A small contrastive image-text model, trained from scratch.
Model: 64-pixel images, encoder widths [40, 64, 120], text encoder width 128, text encoder layers 10, text encoder norm layernorm.
Training: normuon at rate 0.005, 18300 steps, batches of 256.
Data: trained on patchworks of several textures, 72500 training examples, 64.6 epochs.
Rows from block 9 of the image encoder of a small contrastive image-text model, named by matrix and row number. Rows with one number belong to one channel. Each number is 128 + 32 x the weight over its row's rms, rounded and kept within 0 to 255. All counts start at 0.
After each channel's rows are labels from the 100 images, of 14848, where the channel reaches its highest value: "strongest on" is what is common among them. Only what is clearly more common there than usual is listed. The data: patchworks of several textures. In brackets: how many of the 100.
# convs0: expand pointwise conv (encoder.blocks.9.convs.0.weight, 480x120x1x1), inputs 0-119
# convs1: depthwise 3x3 conv (encoder.blocks.9.convs.1.weight, 480x1x3x3, trained with AdamW), a 3x3 kernel
# convs2: project pointwise conv (encoder.blocks.9.convs.2.weight, 120x480x1x1, transposed), outputs 0-119

convs0.420 [ 92 115 133 144 194 154  77 105 108 132 104 101 105 145 175 117 122  83  97 177 118 119  73 141 125  96 150 130 120 145 140 127 130 131 137 176  85 159 212 126  90 176 191 101  72 132 115 153 186 100 187 120 137 133 106 172 119 103  91 144 140 115 124 101 161 147 197  55 117  93 174 141 115 177 166 111 134 123 206 161 184 152 127  67 124 153 128  80  99 111 100  70 163 122 147 120 102 165 116 142 148 109 134 179 135 138 121 170 171 151 151 139 147 146 122 149 120 103  92 102]
convs1.420 [143  65 106 174 121 147 133  97 160]
convs2.420 [134 113 133 100  69 159 189 128 136 157 172 128 100 108 117  84 100 149  91 179 139  83  75 123  97 102  96 104 159 190 190 111  82 149  92 144 141 212 186  77  72  69 114 141 154  76 116 142 200 152 135 135 158 112 122 128 120 160 142 116 131 143 126 168 121 110 153  76 148 109 173 131 146 110 138 121  90 167  87 165 125 133 115 165 163  59 150 128 100 173 132 171 132 133  70 174 115 138 138 149 106 171 138 136 132 158 135 128 140 155 152 153 114 111  92 138 130  80 197 131]
strongest on: striped (35); rings (33); wood (31)

convs0.283 [223 106 133  77  66  96 159 128 165  92 111 129 132 182 111 106 120  79 163 156 119 119 183  96 161 136 100 102 106  94 175  91  97  99 126 126 110 109 153 121  96 140 152 185 111 138 107 118 117 141  95 170  96 176 171 113 128 160 140 118 154 173 124 100 198 196 167 176 108 133  65 122 144 128 133 129 107 120  92 128 181 159  76  89 125 120 184 158 158 181 103 132 119 168 101 109 144 177 101 155 134 103 115 129 129  89 117 173 119 111 106 106 173 183 119  82 119 118 170 160]
convs1.283 [104  93 115 111  74  82 123  84 128]
convs2.283 [ 90 131 143 108 156 107 104 112 175 173 165 104  68 123 152 187 109 137  97 186 118 153 140 158 120 138  93 110  82 104  86 181 183 126 159 163 113 105 129 124 139 110 114 110  89  85 108 109 116 149  73  97 137 156 145 152  96 122 117 116 109 174 136 194 149  98 137 144 112  86 149 135 108  97  47 118 147 120  49 126 146  71 141 113 134 128 180 172 140 167 140 132 124 113  99 116 133   9 118 113  85 108 142 104 156  86 147 158 120 149 161  64 128 162  67 136 142 136 106 146]
strongest on: patches: two (59)

convs0.375 [178 131 104 170 121 158  41 107 117  84 142 125  98  96 138 116 113 163 118 153 100 152 175 138 127 189 145 130 108 110 162  96  99 143 154  97 130  75 183  93  97  71  95 128 143  63  97 136 149 184 157 184 116 180 142 144 136 125 153  55 150  94 103  95 128 135 144  97 179 133 137 104 129 146 146 123 172  77 122 199  91 151 126 127 217 193 116 128 152 100 138  93 140 160 110 128 102  89 134 132 154 153 130 147 104 113  80 136 184 113 133 143 121 149 145 174 102 137  71 131]
convs1.375 [179 139 167 144 100 125 150 142 185]
convs2.375 [141 147 188 117 100 109 130  70 133 156 181 142 119  93 136 135  93  64 167 130 182 133 162  49 196  87 143  90 118 182 141 104 126 112 145 111  98 104 154 136  70 167 172 181  96 112 111  94 121 176 110 138 120 102 134 131 189 147 173 180 113 164 111  91 123 139 153 147 114 100 160 127 131 131 138 106 118 158 160 162 120 122  95  70  62 113 118 111 139 100 126 152 151 144 129 124 109 127 129 156 144  30 170 169 103 115  78 155 117 150 186  93 133 128 113 174  86 139 154  85]
strongest on: triangles (69); patches: two (50); centre pattern: triangles (48)

convs0.121 [131  84 131 204  70 110 153 146 177 164  52 132 127 129 164 136 158 117  97 133  76  41 116 146 139 133 143 174 106 142 171 144 110 146 171  74 109 141 162 110 131 105 100 173 155  76 114 110 165  93  64 145 141 151 154 145  74 117  88 152  75 131 112 123  70 100 134 144 149  73 118 124 149 111 136 103 169 132  66  83 100 114 174 123 117 124 137 181 132  96 120  95  96 137 126 124  75  75 129 151 111 143 127 117 103 147 131 113 137 145  90 117  38 115  72  80 128 125 140 124]
convs1.121 [125  99 111  90  98  80  97  88 100]
convs2.121 [107 168 146  65 121 115 155 106 102 133 145 107 127 120 115 129 126 142  81 138  77 119 132 110  95 146  99  74  69 164 179 105  48 159 105  58 109 109 107 166 141 213 174 148 129 122 155 153  94 138 119 187 182 114 128 105 104  77 112 137 130 121 174 123 132 178 116 172 164 121 120 117  86  99 145 148 161 134 118 144 148 165  62  94 142 196  90 174 179  93  90 108 110 168 117 148  87  94 180 106  94 127 147 150 108 125 138 108 166 147 154 161 135 174  98 152 103 109 156  92]
strongest on: striped (40)

convs0.10 [132 164 130 113 141 125 104 171 205 135 102 147  94 182 163 176 128 157 161 121 123 141 130 165 154 145 141 117 141  95 129  79 189 156 130  94 144 110 136 162 141 116 122 151  83 138 140 131 143 116 147  88 108  94 123 108 104 118 106 156 133  71 128 167 153 139  94  59 115 111 127  86  95  95 129 130  58  67 198  67 164 142 123  95  87  94  95 120 118 180 208 123 128 175 158 181 171  83  92 112 103 143 176  79 127 126 205 160 127  78 144  99 132 136 151 111 160 135 137 154]
convs1.10 [115  92 103 102  93  86 107  80 102]
convs2.10 [141 105 115 148 124  89 195 139 142 118 133 120 132  99 175 190 102 124 118 104  24 145 188 120 154 155 104 108 149  89 139  86 191 122 130 107 176 155 142 136  92 141 111 123 175 136 126 141  94 133 142 138 157  64  77 126 174 123 142 132 128 162 116 139  99 107 126 160 202  64 112  96  94 157  74 118  89 141 137  63 134 179 150 165 147 137 134  93 160 136 109 112 128 110 121 176 169  90 118 101 140  62  98 105  83 153 153 175 124 119  84 103 121 144 164  82  99 155  92  85]
strongest on: patches: two (74); plain (73); centre pattern: plain (55)

convs0.157 [162  87 122  93 127 180  99 110 139 105 180 133 144 110 126 113 151 116  90 105 151 124 136 161 132 158 132 146 171 158 153 120 145 186 130 111  79 135 128 161 118 110 123 168  69 190 129 141  83 157  66 120 159  88 138 145 125 111 102 186 103 131 116 132  93 117 130 135  80 100 142 141  73  73 146  98 121  88 110 166 161 135 108 156  48 106  90 158 139 129 114 123 165  97 207 175 150 102 107 142 190 104 131 113 147  70 113  78 198 113 123 169 119 136  76 159  91 117 113  52]
convs1.157 [168 115  92 149  85  79 149 155 145]
convs2.157 [139 112 120  82 130 121 174 132 133  64 176 181  81 109 164  97 209  91  85 102 103  78 115  81 129  77 116 108 155  63 100 104 150  75 112 128  87  84 159 107  55  84 104 114 132 121 129  76 134 180 122 134  90 144 116 116 122 126 115 163 207 151 148 113 114 125 122 153 132 126 150  91  97 126 136  85 117 145 132 107 149 150  93  97 199 142 165 149 139 162 143 122 124  95 156 118 109 117 110  58 168 129 119  90 111 181  82 150 151 149  57 139 164 120 135 101  95  88 125 126]
strongest on: rays (76); centre pattern: rays (42)

convs0.254 [119  86 173 143  65 101 106 217 118 169 107 149 133 120  71 129 150 133 152 170 149 126 136  88 133 134 147 150 101  95 123 137 168 127 156 154 166 148 149 173  67 168 100 101  84 194 122 134 123 144 181 134 169 138 100 140 112 155  96 139 127 104  86 126 136 170 154  71  85 129 137 178 175 166 109 102 118  94 147 175 178 148 162  85  89 154  75 153 186 123 147  77 161 115  63 161 105 110 149 156 114  95 120 167 139 149  94 128 123 180 118  71 161 165 121 100 166 134 121 140]
convs1.254 [ 95  84 129 128  79 146  74 145 144]
convs2.254 [119  92 116 199 128 159 144  83 148 190 136 199 153 136 175 122 103 129  89 108  39 108 122 166 164 102  89 110 113  92 140 118  94 156 167  63  68 136 113 126  93 141 119 167 128 110 121  93 196 196 153 118  95 118 119 149  86 140 102 117 108 108 140 163 151 106 117 161 134 178 107 177 111  94 152 177 148  61 135 103 173 189 144 142 144 118 120 115 109 125 129 109 135 125 177 126 113 101 198 183 136 134 133 153 157 159 159  99 125  53  94 125 146 142 130 160 136 140 103 122]
strongest on: striped (29)

convs0.336 [114  73 120 111 180 128 148 151 141 163 111  71  57 188 126 166 164 139 148  90 135 149 152  87 128 143 138 114 147 120 114 138 160 142 157  94 147 106 134  76 111 116 126 175 176 122 225 106 131 116 120 155 164 120 137 220 108 104 133 150  84  95 122 149 210 107 151 107 208 166 149 146 163 147 139 160 165 124 148 175 140 159 157 104  92 117 115 164  94 115  87  93 139 163 167 118  95 146  94 124 202 104 106 157 114 120 172 139 166 178 150 114 136 124 118 128 130 125 164 168]
convs1.336 [114 162 103  75 158 159 128  78 117]
convs2.336 [102 132 103 136 157 126  93 150 185 177 151 146  72 130 164 175 104  94 119  93 109 150 112 108 151 125 158 105  98 119 175 161 177  93 139 160 163 101 140 126 184 125 141 114 118 142 140 106 143 137 169 106 146 149 124 190 155  83 182 162 162 138 102  92 102 113 133  92 118  78 183  94 163  98 137  95 171 132 165 108 117 174 168  43  68 104 125  89  86 120 103 127  76 100  51 151 102 124  95  85 104  74  97 154 126 188 137 110 111 115  66 114 134 118 112 165 130 135  90  98]
strongest on: scaly (88)

convs0.343 [160 117 151 130 203 132 124 139 143 150 124 144 157 106  49  92 169 118 123 108 134 184  86 110 139 138 138 168 123 121 110 166 143 123 105 129 107 151 160 130 131 119 142 113 166 150 119 136 130 188  81 175 101  56 126 134 135 115 164 174  86 122 107 110 135 124 135 131 143  39 135 134  96 113 102 145 143 107  75 212 111 177 133 193 190  88 167 211 156 183  61 116 142  94 131 131 115 128 127 144 169 167 116 124 107 154  93 144 102 114 114 131  60 136 100 172 158 122 118 164]
convs1.343 [157 131  86 156 101  98  83 150 169]
convs2.343 [177 123 115 100 198 101 134 109 138  87  77 129 149 135 134 146 144 165 174 144 122 156 162 107 171 151 146  98 103 104 189 154  81 150 112 168 109 129 106 136 216 149 108 167  70 122 153 149 114 152  89  79 140 107 113 115 124 139 179 202 106 109 133 131 109  98 136 168 204 177  91 108  69 128 174 152 117 102 105 167 181  95  90  73 161 146 114 171 138 102 114  93 139 135 115 143 148  96 120 127  98  99 192 147  79 104 105 105 101  89 180 158 131 172 165 139 133 124 129 141]
strongest on: cloudy (67)

convs0.282 [130  88 163 121  99  79 124 134 113 120 159 118 105 118 130 113 202  94 119 115 119 114 112 139 113  66  74 133 132 114 191 112 181 163 168 142 112  90  86 113  89 150 139 141 122 142 103  94 159 113 145 167  71 139 100 138  93 182 171 142 115 117 145 133 120 186  71 105 119 161 166 129 129 108  85 159 113 174  92 124  82  94 140 131  86 104 171 150 107 156 115  95 124 133 117 186 176 162  76 143 183  39 100 130 143 100 119 112 128 169 111  85  94 131  78 100 142  69 175  73]
convs1.282 [111  88 111  96  99  75 115  90 101]
convs2.282 [101 143 123 130 124  98 114 159 125 153 153 112 197  75  60 123 207  99 159 163 116 138  98 138 120 145  99 134 173 111 133 144  72 106 174 175 179 188  91 162 108 103  58 104 134 152 121  96  65 116 159 141 128 131 129  77  93  71 150 129 140 108  80 176 129  87 132 166 120 161 214  89 125 121 121  92 121 160 200 160 158 134 110 151 142 145 135 175 121 117 167 156 125 122 147 158 112 163 152 155 149 111 135 100 158  97 154 113 156  93  99 164 124  95 113 116 130 141 180 184]
strongest on: scaly (55); centre pattern: scaly (32)

convs0.155 [145 128 138 133  87 108 126 129 161 130 153 100 177 145 105 138 120 124 139  86 108 163  81 144 150 177  74  87 143  89 117 115 120 110 155  89 118 162  81 108 131 131 119  76 147 179  95 125 130 131 147 149 187  62 150 104 160 130  45 120 169 153 182 173 101 116  57 145 191 141 103 141 111  51  76  61 139  86 182 113 116 143 130  70  97 134 128 109 165 112 147 101 137 164 108 138 129  98 164 172 152 112 157 156 152  91  87 167 147 139 121  54 166 116 107 112 161 144 105 125]
convs1.155 [154 134 138  92  56 115 165 146 127]
convs2.155 [ 64 119  65 133 143 153  50 104  89 138 129 124 108 112 176  39  96 119  86  83 123 119 189 119 119  68 109 129 137 136 211 143 133 128 136 128 101 162 118 136 134 136 109 142 162  90 136 177 105 142 176 126 104  88 128 105  80 168 131 155  90 130 144  98 118 159  81 153 159 114 125  74 100  94 190  82 119  72 122 151 132 208  95 107 153 167 125 121 169  99 109  71 122  81 104 107 149 148 135  60 127 133 123 119 139 129 138 137 119 167 156 112 137 174  93 127 169 106 137 110]
strongest on: striped (28)

convs0.177 [ 66 113 134 109 109  71 149  49 106  95 181 128 146 131 119  91 119 113 148 124 172 158  57  94  70 141  32  78 136 141 107  96 136 113 108 180 103 141 174 156  66 169 135 103 128  95  79 116 129  71  93 152 123 128 166  82 122 134 118  90 128 126 189 139 183 147  98 144 120 124 144 125 137 126 182 113 178 131 124 106  80 156 131 125 103 112  80 124 147  93 126 105 153 145 135 135 122 172  97 185 114  81 114 114 142 134 156  90 134 169 114 120 140 106  37 136 101 136 139 149]
convs1.177 [120  97 111 101  95  79 106  80  99]
convs2.177 [100 121 110 143 128  86 125 138 117 157 110 137 134 175 113 127 102 162 213 135 146 120 156 131 123  89 163  43 143 136  91  47 127 139 140 137 158 117 140  83  93 127 117 129 141 116  95 171  99 120 194 145 156 125 154 128 143  93 147 129  94 135 146 154  78 127 101  89 199  92  91  58 196 102 125 175 157 102 154 113 122 155  99 155 152 143  84 103 152 136 146 114 144 129 110 158 190  70 166 148  91 161 130 109 104 126 108 142 138  76 167 221 171 130 117  71 113 129 113 160]
strongest on: patches: two (54)

convs0.231 [160 183 117 180  74 134 113 159 123 151 104 171 124 130 117 129 135 168  97 126 113 143 154  84 145 114  82 117 152 124 105 153  70  49 138 177 167  65 147 171 152 143 138 149 123 200 137  66 128 133 120 153 164 132 108  92 134 143 135 116  66  85 150 113 164  57 175 145 197 112 125 129 154 128 142 115  96 177 104  99 102 131  99 103 132 160  98  93 103  91  53 148 110 154 118 120  50 111 123  97 125 106 123 112  71 166 111 138 193 109 149 110  98 132 163 121 114 173 112 116]
convs1.231 [132  75  92 117 159 140  91 176 116]
convs2.231 [103 131 141 118 114 118 104  95 135 105 163  82 128 141 193 126  83  99 116 106 154 176 158 168  81  87 149 108  93  94 147 191 161  79 116 193 159 186 172  80 138 114 140 175 109 107 134 173 137 161 123 118 151 104  70 170 127 163 131 144 154 101  91  64  77 164 149 175 105  93 154 177 107 123 108 170 140 102 166  90 124  77 139 184 144 127 118 131 105 129 169 139  90  95 128 112 120 182 110 114 130  68 183 154 134 117 202 142 158 122 122 118 108  90  73 125 126 129 106  95]
strongest on: rays (82); centre pattern: rays (56)

convs0.193 [132 122 150 170 134 129 176 113 127 138 172  76 149  64 100 136 164 143 140 153 122 104 142 131 170  99 146  91 103 168  93 132  57 132  97 127 138 156 164  89 181 166 153 130 122  85 146 146 151 127 172 177  97  88 153 125 178 118  96 155 117 128 173  93 180 135  70  66 126 109 100 206 145 105 145  95 116 138 144 136 187 146 101 105 135 138 207 144 120 118 120 132 110 153 158 168  84 132 145 117  93 106 127  88  89 133  96 105 140  86 146  62 151  66 104  66 145 105 168 171]
convs1.193 [ 94  73  83 127 125 149 160 164 143]
convs2.193 [153 145 125 128 139 104 182 181  98  95  98 114 125 147 102 113 168 126 162 158 149  88  98 181 107 131 150  76 127 142 125 132  97 151 201 116 139  52 156  83  56 124 115 147 147 154 125 120 159 104 140 140  93 186 157 167  94 127  92 182 118 183 143  46 119  98  69 111 167 110  78  91  84 145 139 144 104 146 155 174 193 176 138 101 138 103 111 109 124 128 131 149  83 179 111  89 110 100 111 150 106 117 136 167 111 139 126 156 106 161 114 134  55 129  88 137 117  82 175 106]
strongest on: rays (74); cloudy (29)

convs0.196 [180 117 140  35  85 136 109 137  90 128 136 101  58 153 130 111 122 117 142 149  73 177 150  72 110 132 119  79  73  95 138 147  93 182 100 119 136 109  91 119 146  78 138 153 134 154 153 170  97  75 173 146 147 116 133 153  86  94  96 127 115 121 163 153 161 164 105 136 129 137 141  90  29  95 117 108 123 162 164 158 179 106 166 150 133 180 116  78 120 130 123 126 162 117 166 135 158  92  71 173  93 141  81 107 127  80 170 141 126  74 127 132 103 124 175 144 168 104 137 139]
convs1.196 [126 167 109 108  55 131 149 125 161]
convs2.196 [136 139 129 134 127 143 153 138 121 146 109  99 144 134  73 157  91 116 192 115 101 137 150 148 101 145 128 175 145 119 153 158  87 140 140 129 161 135  88 134 106 115 120  85 175  88 107 122 178 121 104 122  92 119  76  94 175 132 118 161 150 124 117 108 125 192 128 121 139  94 130  98 175  61 118 146 107 105  67 158 103 109 132 105  88 164 199 210  94 111  81 140 143 174 104 177  76 184 139 176 120  94 166 133 129  89 111  95  94 162 150 125 161 175  99 191 143  46 177 149]
strongest on: scaly (42)

convs0.166 [110  90 128 172 111  86 130 115 224  95 163 167 140 133 119 146 104  84 157 150 104 114  85 117 100 101 112  89 154 128 174 130 149 129 118 182  77 122 111  83 133 119 105  92 126 142 151 136 173  92 143 170 136  72 134 112 142 131  83  99  69 107 176  88 119 150 142 135 137 146 120 193 106 125 162 199 106 117 131 100 156 133 250  66 178 110 100 151 109 157 105  99 112 104 138 141 155 124 162 138 124 119 113 165 133  99 130 129  75 151 133 170 130 103 113 155 189 103 172 168]
convs1.166 [140 159 120 148 151  77 112  62 127]
convs2.166 [102 101 123 132 122 104 103 122 117 130 113 130 162  98 150  87 123 135 120  90 110 114  71 117 110 150 124 100 116 119 126  32 122  80 140 182  59 170 105 156  98 100  92 193 151 104 131 130 162 168  73 169 150 155 141 157 118 134 111 149  82 124 100 150  62 134 124 156 154  88  54 105 136 118 169 131 166 102 103 153 178 202 208 111 112 161 184 163 130 155 112 156 118 134 125 109 138 136 130 160 119 152 103 108 132 141  63 123 113  88  93  95 115 197 125 163 148  70 102 139]
strongest on: striped (42); wood (39); rings (32)

convs0.214 [139  83  67 177  69 202 146 148 118 107 162 142  60  94 141 170 103 120 129  81 128  88 107 123 190  60  88 167 147 150 107 109 102 117  73 121  73 149  97 141 165 131  92  90 147  96  91 131  89 143 144 113 168 107 135 152 131 177  61 163 114 132 122  88 129 162 106 116 140 142 122 118 170 159 177 160 164 114 144  95 112 130 107 147 171 140 104 125 133 113 124  64 137 144 165 141 206  91 108 120 111  90 144 138 131 127  99 111 148 161 128 113 103 118  77  65 140 160 185 161]
convs1.214 [ 80  99  99  88  77 136 113 143 153]
convs2.214 [146 122 177 127 168  86  43 185 145  74 138 125 150 145 140 139 160 155  98  34 112  85 161 124  83 114 143 107 174 110 168 184 164  96 137 145  61 129 140 144 132  95  65 161 154 112  95 117 116 148 150 118 127 105 120 163 130  87 130 166 166 100 172 171 113  44  95 127 104 205  75 116 129 110  82 114 167 109 148 162 181 159 168 130 117 150 137 115 100 175 157 143  91 144 137 106 133 131 141 166 171 165 158 125 143 105 113 118 150 118 103 131 162 105 168 157 123 110 141 135]
strongest on: rays (65); spiral (28)

convs0.362 [171  70 193 149 125 173  92 159 101  90  86 162 165 113 137 144 116 111 160 132 166 181 114 117 148 116 119 173 164 141 120 119 121 146 159  39 124 122 145 100 118 119 135 158 147 136  92 105 161  72 164 169 131 114 193 176  51 190 105  99 131  98  94 149 137 127 156 160 104  82 122  96 103 155  96 123 138  81  63 104 145 140 173  96 168  62  71 134 194 119 114 125  81 138 113 165 140 117 186 135 152 159 134 157 108 122 167 136 151 104 116 121  92 110  84 118 137 143 115 134]
convs1.362 [120 146  99 169  70 149 126  99 169]
convs2.362 [ 48 113  92 136 146 138  82  79 141 112 136 137 115 135 161 111  89 113 109 102  73 138 116 115 119 158  93  93 138 162 123 163 133 136 101 180 138 148 111 126  93 147 144 143 167 161 124 108 166  90 186  91 172  70 126  65 147 148  90 126 125 149 113 143 131  79 162 169 194 132 119  53 133 113 170 106 125  82  49  90 135 117 164 143 162 169 130 136 132 145 132 111 160 144 153 177 115 153 189 206 116 144  91 128 159 124 171 124 130  93 127  94 134 158 165  89 170  80 174  87]
strongest on: triangles (46); looped (39)

convs0.202 [ 69 141 148 174  98 127 123 147 139 100  95 147 128 131 107 143 149 130 146 120 138  89 127  77 164 117 119 169 168 109 113 112 120 130 117 110 153 132  89 140 144 160 181  90 168 172 148 132 108 110  99 130  90  88 143 153  79 162 103 131  91 127 170 165 174  88 159 167  68  79  96 137  24 154 151 113 112 164 142 157  54 172 126 181 198 117 119 174  81 109 146 123 110 132 134 153 203 135  94 190  71 155 114 143 158 128 104 117 152 106  96 117  80 164 158 116 123 107 140  89]
convs1.202 [148 113 111 154  85 145 112  60 152]
convs2.202 [147 125  64 109 155 147 111 117 107 105 173 143 133 167 135 117 126 133 144 133 112 133 106 109  83 104  93 171  50  72 101  68 136 138 159 142 109  85 156 162 102 154  89 166 124  96  83  97 117 129 169 133 154 156 107  91 172  52 122 171 113 116  81 163 139 118 147 164 121  95 177  77 138 139  71 128 163 165  76  78  48  87 162 172 130 148 113 113  96 166 125  76 134 102 105 135 171 218 100 136  95 111 147 156 139 116 149 150 122 161 103 119  85 160 102 114 103 125 130 144]
strongest on: cloudy (57)

convs0.424 [122  96 157  92 127 120 108  93 106 120 154 144  73 105 101 191 145  94 131 179 152 112 133 182 154 129 103 168 111 131 112 174  93 119 104  71 103 168 141 163 126 107  96 194 140 160 175 165 116  59 202 125 173  76 141 175 111 128 106  87 130 141 128 171 101 110 119 123 110 122 142 145  98 101  98  98 159 132 130 167 126 132 153  55 151  56 133 138 132 199  89 180 144 159 149 183 189 154 141 112 115 131 172 120 129  85 106 167 147 146 119  91 168 127 135 149 103 165 154 178]
convs1.424 [ 88  95 147  91 131 180 117 118 171]
convs2.424 [149 132 134 120 100 114 112  91  94 116 106 177 158 155  96 139 137 153 136 149  93 136  61 131 172 145 127 208 128 124 102 117  90 122 187 143 102 192 144 122 156 120 101 137  96 172 204 152 142 144 156 120 101 120 167  79 109 123 112 157 121  83 111 134 188 176 137 196 141  84 121 105 111 147  95 159 124 113 105 159  35 140  96  57 149  82 128 102  75 120 115 125 131 168 131 123  92 183 178 165 178 127  67 125 138 155 155 124 160 156 146  81 142 109 147  98  95 134  91 137]
strongest on: triangles (99)

convs0.2 [ 96 177  86 156  93  65 151 109 193 177  90  92 167 189 122 145 118 156  71  99 139  86  89 170 145 109 153 120 156  82 147  98 127 130 153 165 148 168 120 122 114  98  91 112 155 104  80 117 169  98 116 146 110  99 132 106 109 116  86 107 104 121 100 154 149  88 158 112 168 129 150 121 120  77  89 139 177  61 136  48 143 146 127 119 131  86 156  59 114 112 156  85 131  99 156 129 163 118 132 125 155 107 114 140 169 110  97 172  96  73 123 128 136  69 172 155 149  88 139 194]
convs1.2 [101 154  88  86 160  85 108 114 159]
convs2.2 [154 147 119  82 183  51 162 152  71 150 112 152 132 102  91  90 162 167 133 110  92 121 183 157 121 152 136  79 114  77 156 168 176  77 100 166 102 137 144 131 112 101 127 144 179 180 122 120 117  59 189 126 109 186  87 200  87  82  98 215 197 116  95 142  97 135 121 171 128 157 140 121 112  97 180  87  81 116 147 108 153 128 104 138 122 108 126 110 153 137 108 115 136  84 133 144 117 148 118 162 128 110 100  87 160 139 107 171 118 172 123 157 109 121 167 142 132 144 127 148]
strongest on: rays (51)

convs0.474 [ 77  95 111  94 185 143 133 204 133 136 168  96 136 103 117 141 202 159 153 163 120  85 129 112 135 218 101 128 179  80 141 112 169 182 150  99  95 131  93  59 134 127 161 148 139 136 119 137 115 173  98  83  94 168 130 187 134 112 113 158 102 126 141  90 153 129 126 114 150 171 123 125 106  87 152 172 120  88 124 135 151 144 117 103  73 160 186 157 149  98 142 122 152 106 176 142 117 101 160 120 118 121 178 123 131 115 167  73 139 110 174 127  76 122 182 141  84 167  86  74]
convs1.474 [ 94 147 145  80 144  93 147 151  76]
convs2.474 [135 169 166  80 131 110 147 183 107 171 120 108 118  45 139 152 120 139 150 128  64 158 156 120 129 147 117 147  89 103 110  85 153 133 193 133 114 103  80 143  98 140 100 109 110 154 109 165 154 156 158 145 149  95 135 163 162 130 174 149 136 104 194 148 177 124 123 148 175 100 122 100 152 142 148 110 188 216 156 151  70 173 106 175  95 135  79 109  72 127 119 117 131 134 127 124 135 163  46 107 106 176 122 126 169 104 165 103 145  95  69 140 126 186 112  96 161 127 153 151]
strongest on: scaly (44); crosshatched (26)

convs0.284 [137 159 154 132 121  22 105 117 149 133 172 158 173 133 106 109 198 100 123 123 125 124 124 135 123  90 126  90 130  77 146 134 133 100 148 176 164 131  97  24 141 160 139 136 132 122 127 165  72 105 105 112 168  83 169  96 112 111  97  92 157 132 169 137 180 161 128 149 133  92  74 135  49 119 140 110  91  98 103 118 116 148  80 101 127 113 159  50 137 143 121  91 186 158  80 141 108  84 165  98 142 117 112 116 149 138 104 124 146 127 131  72 128 123  79 158 139 134 156 191]
convs1.284 [123  91 121  99  91  75 125  84 100]
convs2.284 [103 119 149 163 132  64 107 123 106 173 118  85 150 147 130 142  87 151 113 117 121 135 130  79 178 110 169 118 178  83 125 123 142 130 152 198 142 168 134 152 129 125  89  20 111 104  83 116  84  82 139 164 139 132 109  97 167 117 146 134 138  99 148 144 140 114 131 154 116 144 104  66 109 157 118  73 101 114 134 217 131  93 139 171 139 150 169 157  69 124 159  99 138 163 124 120 191 104 148 149  93 141 142 158 178  71 158  85 117 117 158 146  49 164 132 100 145 180 130 126]
strongest on: patches: two (61); striped (33); zigzag (29)

convs0.261 [151 131 146  97  51  94 196  96 166  93 116 136  61  95 154 116 151 132 158 129 120 147 118 126 139 102 148  69 115 135 146 134 138 145 131 151 127 115 153 125 119 120 148 186 169 224  73 146 120 104 152 133  71 185 128 164 139  88 110 154  99 126 142 199 100 118 135 104 150 112 113 111 148 115 147 120 143 100 140 137  95 145 108 123 145  96 179 136 107 121  99  73 130 110 177 145 157 166 133 112  66 107  98 159 115  20 169 145 161 191 162 138  82 107 109  83 159 149 116 148]
convs1.261 [107  89 110  86  89  88 109  91 108]
convs2.261 [117 121 154 129  93 100  99 124 129  99 124  94  89 128  45  92 100  86 131 138 107 155 151  74 130 130 158 153 114 109 139 135  94 151 112 132 132  92 158 116 113 130 153 157  62 121 168  96  84 131  82 200 184 172 172 117 121 196 115 156 125 135 131  98  72  89 164  89 143 124 103 177  55 115 197 122 106 127 156 150 190 138  92 147 130 128  97 104  84 160 165  90 113 184  93  91 119  72 123 189  81 121 200 140 127 134  94 141 128 154 162 118 127 132 134 136 133 137 168 156]
strongest on: striped (33)

convs0.356 [106 148 103 165 157 133  90 138 143  96  18 125 121 163 103  88 147 167 120 127 103 157 107  91 139 103 116 123  71 123 136 146 160  70 108 139 112 118 145 173 132 131  96 125  49 172 182 114 113 104 144 153 138 163 166 129  83  92 152 119 106 123 152 116 153  67 177 187 152 168  81 146  97 128 111  90 192 159 130 126  69 110  57 194 164 134 155 110 125 175 157 100 161 127 126 103  82 125 168 143 148 122 162 120 151  93 149 106  78 147 103 152  93 103 127 170 120 102 140 156]
convs1.356 [123  94 118  95  92  76  98  93 101]
convs2.356 [123 155 128 151 124 107 106 111 181 163 211 195 102 108 114  53  94 118  82 148 151  81 120 151 169  84  87 138 116 190 135 133 130 128 126  89  99 128 100 123 158  68 165 100  55 146 154 136  90 139 152 102 181 158  54  76 100  96 116  73 125 134 151 105  74 146 123 148 103  95 133 131 132 177  91 106  86  69 115 130 134  90 141 132 105 122 130 115  73 111 168  80  92 152  85 176  97 142 138 133 101 177  90 119 128 112 132 122 121 169 127 128 108 138 150 135 148  70  98 133]
strongest on: striped (37)